A small image captioner, trained from scratch.
Model: 13.8M parameters, 64-pixel images, encoder arch resnet, encoder norm batchnorm, encoder activation relu, encoder depths [2, 2, 2, 2], encoder widths [48, 80, 144, 256], decoder width 256, decoder layers 10, decoder norm layernorm, decoder activation gelu.
Data: trained on rendered roads seen from a driver's seat, with toy cars, trees and houses, 72500 training examples, 48.7 epochs.
Rows from block 3 of the text decoder, named by matrix and row number. Rows with one number belong to one neuron. Each number is 128 + 24 x the weight over the matrix's rms, rounded and kept within 0 to 255. All counts start at 0. Numbers have three digits each.
# fc1: MLP up (decoder.blocks.3.mlp.fc1.weight, 1536x256), inputs 64-127
# fc2: MLP down (decoder.blocks.3.mlp.fc2.weight, 256x1536, transposed), outputs 64-127
fc1.1239:125079158054161161120142097123165087121119127122147114147129133139125150138126131098115134152126083099157120113080148130158170109153123178118142138112149134140155146124155178110157151104139155
fc2.1239:156088176058202182155136132121182077163115138138186124121151089148123136120092157091127149158113094096157124093085143101146129123159152214124172110095100110174144119097153176121167092116137146
fc1.1240:147123132135146156114110127119144099114122118127132097141118130119131115143134144115113116111133100116148148126138110134133113144137174163136107131124163137101148135137140128120135110147103139
fc2.1240:125142140150137142135097118101130140128111146091132115111116148113128115115129133120131108100134135117136117121139098117129103125125137127122094112116122133121148140118142140118132116137136130
fc1.1241:147129127124138141119119121130132113113112130134122105144114143126128107125141144140099108118140115133140156122121116145140134133138158157127124125113160137093146121151134135129135107145122148
fc2.1241:128161152165141148140115132126122135124115137095121118113133139115127123115130130135094117123133119133134137135129112129122102116126136152126114091118114114124145117114142137114130108143151134
fc1.1242:140107153112126163139144124120113164142140213140156141136182115126118125075144122125141144138126100160103143105124117135156088127121129174144115177158156112137118145198083090090197139117137097
fc2.1242:109132114131117157105167102127136127079070129162170127063113125159121199153096165129132086146106084125091138112125073162122136184141112132146120107053139117040130115032154125152116128155147131
fc1.1243:140128135131154137115111081118118089125120126133134127159131137113123124129135165137089136127130125121119133144126116134144133125154154159135101132106151151098133119147145148135130117120110152
fc2.1243:135150142166133149155091170119102130132097143099135117130144117120115111119110111147134121123151156131094165149120153136120115135165121150126120124119129118140131127109136131130120126138126129
fc1.1244:154145141126144143156130094150134107125118136118106121153121142119136134117120146134073099148113115103101170110138146133155144115126132124096112146097179134112119129156150156115154156131136170
fc2.1244:114163141141135113174112127093107120097094102072121137151125153114118101114143089124126128133141122139105145113106107128138076139095129169081097100100124095123124136104115114127171115140157148
fc1.1245:156130119127141152111134113126152122108114113117115120153134136118125106140157146130090101114151135120147148112121117159149142123150165148128120141107171135110133116156130146121147099132121152
fc2.1245:148136138159159150133117142110117135143131147078135126102118137118114108115124132134089110121146141119133140128121110122116107105137129149123120118121142097130115130114151144119139099156137128
fc1.1246:133095116122114154147119090100111102130102153142144088174120107140140126126129168097116093124155139085139149118128126146148146138122156144119127135117132162113120124144119112133152146126103185
fc2.1246:122166155106125113160146117084144117136105116118136111107153179137147125112129106142102100138157117116106100125142105118099093105164116164120127105137112113139094121109102129097158114119142143
fc1.1247:114096151101127159109136146122134137124114159114142109147092133132135126138111122133137152135128090113159130117113136132158146158134144184119129132132167122137153139121111167155137149135120166
fc2.1247:125121194116194163137142134107156098136102113117166101130100121126102135122105169099141124119134088099152090088118122089144151101126171171112156121111168100186156126093174147136166097133116165
fc1.1248:105127091110166082128112143163106152089154129071187120194133093081148100097104150087070099101120093099152110110122171132087117148133133170123171115142078111113155117109089137120087110146117190
fc2.1248:118073224099124093116163181124153122139092123150083154075147161093143137117130157118131172136089087115137133150134163076139124105142153126132145116153100142133130121165121112129142178064150123
fc1.1249:155136112129097147109116114124127132093119142172092078067108086140095123071162133172115131134160062128085160144165110072163113123184106126182108144155137112137151132144164165132081120095183126
fc2.1249:144144120149108185074130135106146168160129114171103117101152112136147111104139142116121127101163075108100163092107126126123094116112161079138139131117135055117161122091165132090133083122106154
fc1.1250:104107186094118125081133096091128123162133135114127106122108109118112064124119112155122089141138149167115131125092110072194127104150096176119089088159147094093198114104123108175124100116136105
fc2.1250:142118093143129134098104120146065164135139095140107142159204161139185146113136100131165106089139141123186135130103112117186089075139124072133161128127108150141079136110148161126102165165103163
fc1.1251:142132124133134148128125126129130104108112116130125118136114140122129108121139136120108098116126103130140146116120123148141123144142148157149125150113172134112137122135134130135138110152110137
fc2.1251:106144140145150146143109111115133159139148135097134119110125148107120122100112143124118114122148137123140118111140099123150102114130141121138124108123129127119140114106138149132143107154141143
fc1.1252:110116181087109132154123131135150153113141125134156107125116134159086088142168153128170118143113120153111167142108078142115128124145097121127149107145126097117137109137124132137161158204134120
fc2.1252:135154145102142115151105133152079102103145186112163139063121102142206160133146159055142102126049098147157137113097132101167100085154096102127166081098112123084095206097120119118169033086087148
fc1.1253:153120076117183112152037097129153132122093133138146108137138151142129098108122102099123092130156119101127176172131114111176124144171115097114175141108114087137145160100094087102092122134139165
fc2.1253:157114090159140105148117087092135144173118187099107132079148091074170129136090121171125140161138105107127105102110179102163112098166126122098049142181092091102139089091159091168151128163109101
fc1.1254:155120113131137146110118124136127113115112130111134104153133134134111108138138139127098094122143087115138146127137131139140143127159154144120110146109182148107128135137140143125142116135108142
fc2.1254:129153127150137136131083123122115132139112133089144128116130139115117106118134120129121110127137130110117128111134121124124122104157143130121113114126134117126120127110121148114134108154130144
fc1.1255:126156148160142102132143080069126108177128162141109114121094079147097154154130146126113144064149080105189153125115099122113111134172096175151134128133090133130105096128130156108161121096153186
fc2.1255:119168166131064117162098084082125154054189118165113120090118100130162111119198184163082090109141127101122054140182114106117079136081122163136184152125139126151162063112141161182118165103136170
fc1.1256:139096099153066112107063130086187096124217081199154182122117141097120170094104110145166156101127095064207100109160120166138209133104108185167183181145097164135116138191155152172124068121135136
fc2.1256:122137146146128126069116142105121141098077066170143139119076224083101167138088140144081170092107204139163078130139101131176145120059151114102139198150134138136140123095091142106158080134129117
fc1.1257:141127141126133138116123100130149094112113121122115101154117133124153108115144132098111099089144088118143152106136119143136100158122179153125123144122131124108152124121141149114132111150105146
fc2.1257:108143157150129139140115134107130134115124135097122135131118136083153108115145105131119105117138132136122113104123110119150084120121145157139078119110110108124128124109133125118142099142136132
fc1.1258:131132136117138127118108126116147124104118145126137111161113164120118131124147155136104098128140098112125136118107121137148150129132159152125135157102165140089157113165157137130139114140127147
fc2.1258:123139133148144124140105139109106135142129143102130130103122163100120102099130125109112116138132124116120114112101107130120106103136141167120145123139122096126141122104143124124141109155151123
fc1.1259:170122131126141173109125127122133114102131122137134103148120162113122108127154144136112103129138110123131142140116120135152125145142167174115116126117165136106148127144142136133137114141125149
fc2.1259:136132133138136142136114143107126142127122146113117129098117157123121107117122124136125104112128137125117109120127110127128103124128135121108109100117120118122124130109148132117119113148153122
fc1.1260:121126125114193142046130124120153157131181138111111119130096166121081137137147097112148148137113102152161126123137098114129104141121138145198143109086088107098153107168103161135150168110112160
fc2.1260:118156142163176088145136131111138142171122103081140141107136102131097171085138105119124107124155116148151086134137089098145051136083124101132138120200105131138143129130153160150119170131109098
fc1.1261:157139123137140158123118113131125110116127116143112107141116132114132108134128144125106109115138104121131148111120111134132115135140155146117107146113174130106133128145134134129134114156122148
fc2.1261:106165135151159140146105118131136145131123123090138121116127149096118119110123135133137105102136150124136112109130102114124084106137149132117117114106129131119138138115144139128148110154139151
fc1.1262:152140111128127131140119111131131108112115136138115109150124138126128089118141143124088096116152106130147150128127109155158122126142166156121124146115168144099140122139141138135157108133128153
fc2.1262:121180131178164140148129110125122143126127127114124132117129150115123121107132147136097098117127120127141130123126113127138084121128134147151139116128129102113133128108153132124154101133159136
fc1.1263:177126168050142136152116096115252072230151156161148149171151063157088155116092174093082132112133158110125102126085098174118099129094176123051143118143153125087176111103070136078060083191113078
fc2.1263:165124150132123126152165102102093155090077154146127127125083120053105175102124197129154112152161175122122143123131127128195105070166149127087158119079137160108141155095150118110155151138115123
fc1.1264:154143124138127143117135121134128106108115115130123110151093125125128097128125142127093105107139118121139143128129118144131126128130157147133123148102187141103137132132137131137142107145126135
fc2.1264:104166146166160138126126113126117138135124134098145116130122136105109113111116139126105112115149123129129133120130112122120107111121130119128121112119140122124135112107143139125160098145144135
fc1.1265:134185087104177183134118152108080130117126111172108145169075138117156115152089170092161108147113092105176173119087136144118073142102091136117113107114108061116124101142130140140092130110082121
fc2.1265:145073171105148131136113103148128174121100160093130125117135149137145146141130115108096110168167108131113145087131108118128068096102061093119107100141139133110122145130072141125095104121124117
fc1.1266:202070172063135168075132131182177112083182153104084067169146068164100119128137091099129184112086150150119068116183130098173132187148067193119136139151131134146170075100114130159134117165087121
fc2.1266:095132158110107136143155143121178191141140153160127134144126098127166099146106071123132109117059180118176097184140125123141190089155108115129159129070109170154182149167071095093112143152193104
fc1.1267:152135121135135149120130110132140106090113125134123115171134132120113110134134138121083110117133110125137148125128124145125122136130158147122119138115169126102154133149143132130147121148116154
fc2.1267:118147120142146140139121134104114133114113142097123117125133147108099122084126113133112119117157119148125129103127095129120109121139140144122126119135126114118139126122144150123177100139137143
fc1.1268:158142127122142163134128105125134104123118129126109109145110154115124116122145140130102109131143108111133123119123126150132132130134167143107117164106179136112126127152143133122147119147113152
fc2.1268:118157116159154131162113145120120127139124150093116121100140151095096094090110124138116116113134150124121115125133101127118093115145155130113114124111133123109134113098139133124161113154132144
fc1.1269:138133112137135149103097129110125100104127145130135112143123144113142129097103165149105135146136098139119154113137116143142109116146162137113114152101168147138153114126127151152133119168109152
fc2.1269:117114140174111139160117133092117125122119135095143103116105157103127134118128119146130129114163088147095138127127116133118098109125119115105110111098122091117142129106114127116145124134140116
fc1.1270:169115108149101140158161166138106141102120146111105117135118073152100103145145108117144094105146139107142170101150097155137131143121100147126149121156153157138110097126116124123132146109111146
fc2.1270:125117130169129126121139116127117119135083115142127138127081111123135137130135137116140135127118137104105165089144115152105134122166164138103150096099127100151092095098096108108135155114143147
fc1.1271:145146127118125152113117103120137116106128111117125116151115142111138111121138146133097107124138111126150149126123123160139134120140171144120127147116175144101149111145144134127148118143126153
fc2.1271:130166135166146155144122122103131120144123136109147099090122146110124111111128129147114106123145121127130137147129110121122090113121149141111123105113153112129123126098142151123137103147152120
fc1.1272:119140121085116094077088111135101125099209098165127086118162112173089130083199115132093078140096144139154161158149160122115146090061097113156130127094063140199152191094084139205143068180131193
fc2.1272:137148148158088131125152188186045110091176132139106142129198112107129130046196143100105145219077108133195088114156131098098085115054110106176094146139029158187099163050143106178116111126127145
fc1.1273:136132112132122145120109113127142108122131111126127105168114146120132124132122138125105115121142113123129125110130116145143133118136178144134125156106174154109150131151116138142137102158114127
fc2.1273:116147145185123136139099147131140125143126131081138116134131150090115112112124134133122139116169116127120116108141101138120109094139154142113142115128132135124139127116131143124135111171123115
fc1.1274:074155159141091064069134091138133186146103098176119082164125142130091133125125117148170078063128073130123116140139163166142184136127160140150161116100112081131161140118160141127082138081100175
fc2.1274:139099165102122124095134145093133133169140118069127146105173149087146183076152101115117076065189074178109157113140156068156112154106144154116099120151158130096149146157103120158127166096180179
fc1.1275:141131122140132148114127102114131120121113119130126105141106138108120083133132140126097116095123107142143142132136098144139116132151169154137131139116184127113136138128130148125136128144120138
fc2.1275:124171123162144156124136121120119141129120141092151114121128147100125101118133127154118102100134129131128152122145087113129091116128136121123134107128126104125119144110127146101136113149151122
fc1.1276:153142115140140162136135103126129098114132123134122110151113143115120108123126139119110107118144098117138150122126115138134110130138148144105102143111175134098138128145137131132124136141141152
fc2.1276:090161133148159134159106131121132133118118115095156118120131152104112107107131114151153097104139129108138130104133089102132080108135152113109114113105131130110125135090136151130155114140151146
fc1.1277:159086123106144157115157162110158108120105141130146123174091112126149111132116120135086121143144096147098128119094134127138154150134125185122124161146157105133165169146123152138143136114110146
fc2.1277:168098158115180141131132179107170070146087119115171119106096092156129123131142156126109119103128112117141134100114137118115137119143151188110159116106112113163161120118129143146147103118137142
fc1.1278:124114110125147103117129139080148132106149155141159102143114159149049057145116157142157082133104151133100155145099085132123139141157140116148108126085194169159151147131118089103106084138182150
fc2.1278:158165158118172105190086083126083143161139105133161116111159116078137145169129099130128116106073135119110092113128192170119128162140096179095118124096099121092128137134157146091147155096172149
fc1.1279:153133120136147149112135115135133117089135116142139128150096146128126121131129143128100093124118084125125137109135120150152112144123169128123133138099157135080141148146141142126141101147122137
fc2.1279:122151115153134116124111152127104132110128140101114133129100167111127116112150135124134111118124125155119113093125124130134113106125156123126138117118133134124132133140126137116149105162142117
fc1.1280:129163127105136109107114116161161108146115112131127133123135094142124144106100103159108092114122154109153178131145140170138165155157133140098138106122129167117162131151178176116118123150096147
fc2.1280:143152131109157148106129093137149093164136104137116109115146108137123138081133105130100080119094153117100138108226173146113109115127152191119149120137141144158139111120178155113127111177116162
fc1.1281:163090164145129136144154103125118103114139108116072105150109120144115113117155153141112110096108121117110154108129102133105130138164134144110133180112125130097119119097132139119159136114145130
fc2.1281:121106154152121136166183157094113132140138140085142113120140147088133139130121162154106125107157136130099117108127119130094101095136131130124115083089117152140122125092138114104137155133134139
fc1.1282:161144128130137137121119120131123112112115130128126115136112137112131112117138138124105104121125102123141140127127118145140140129143161143125126162105184147091133114140141137125139107141107143
fc2.1282:117186146160146131141113125122123136147117129111150123118137133115119106108118134134113115129131116123127129124129117112137090115134139141114124118115123134105130126105138153114149100145141140
fc1.1283:088163094152154182080123113158192097095147116151110138155132110147116152145092082081120084068032084088091112097125049091086184164107133165080128208102126174146110140117155130115076158165184133
fc2.1283:164075183126163140131158099141157107154108085116177124075143133119086168170122103136071097123136132069136102100110089086102097159141143147134166184113141155109138037144116091126113134150090099
fc1.1284:127160142136098132083091097153163123135141129145153106113134109141117155071078121134105064123128150077168139123186120131148154115194155101104148144117137184162134126129224182087118119164157136
fc2.1284:154156130085123112105115106161150068171161090168146117106142069106132168067136098127106055086089136128083158112209170161112139146152185179109136131118144180155113127118207180094099127182120167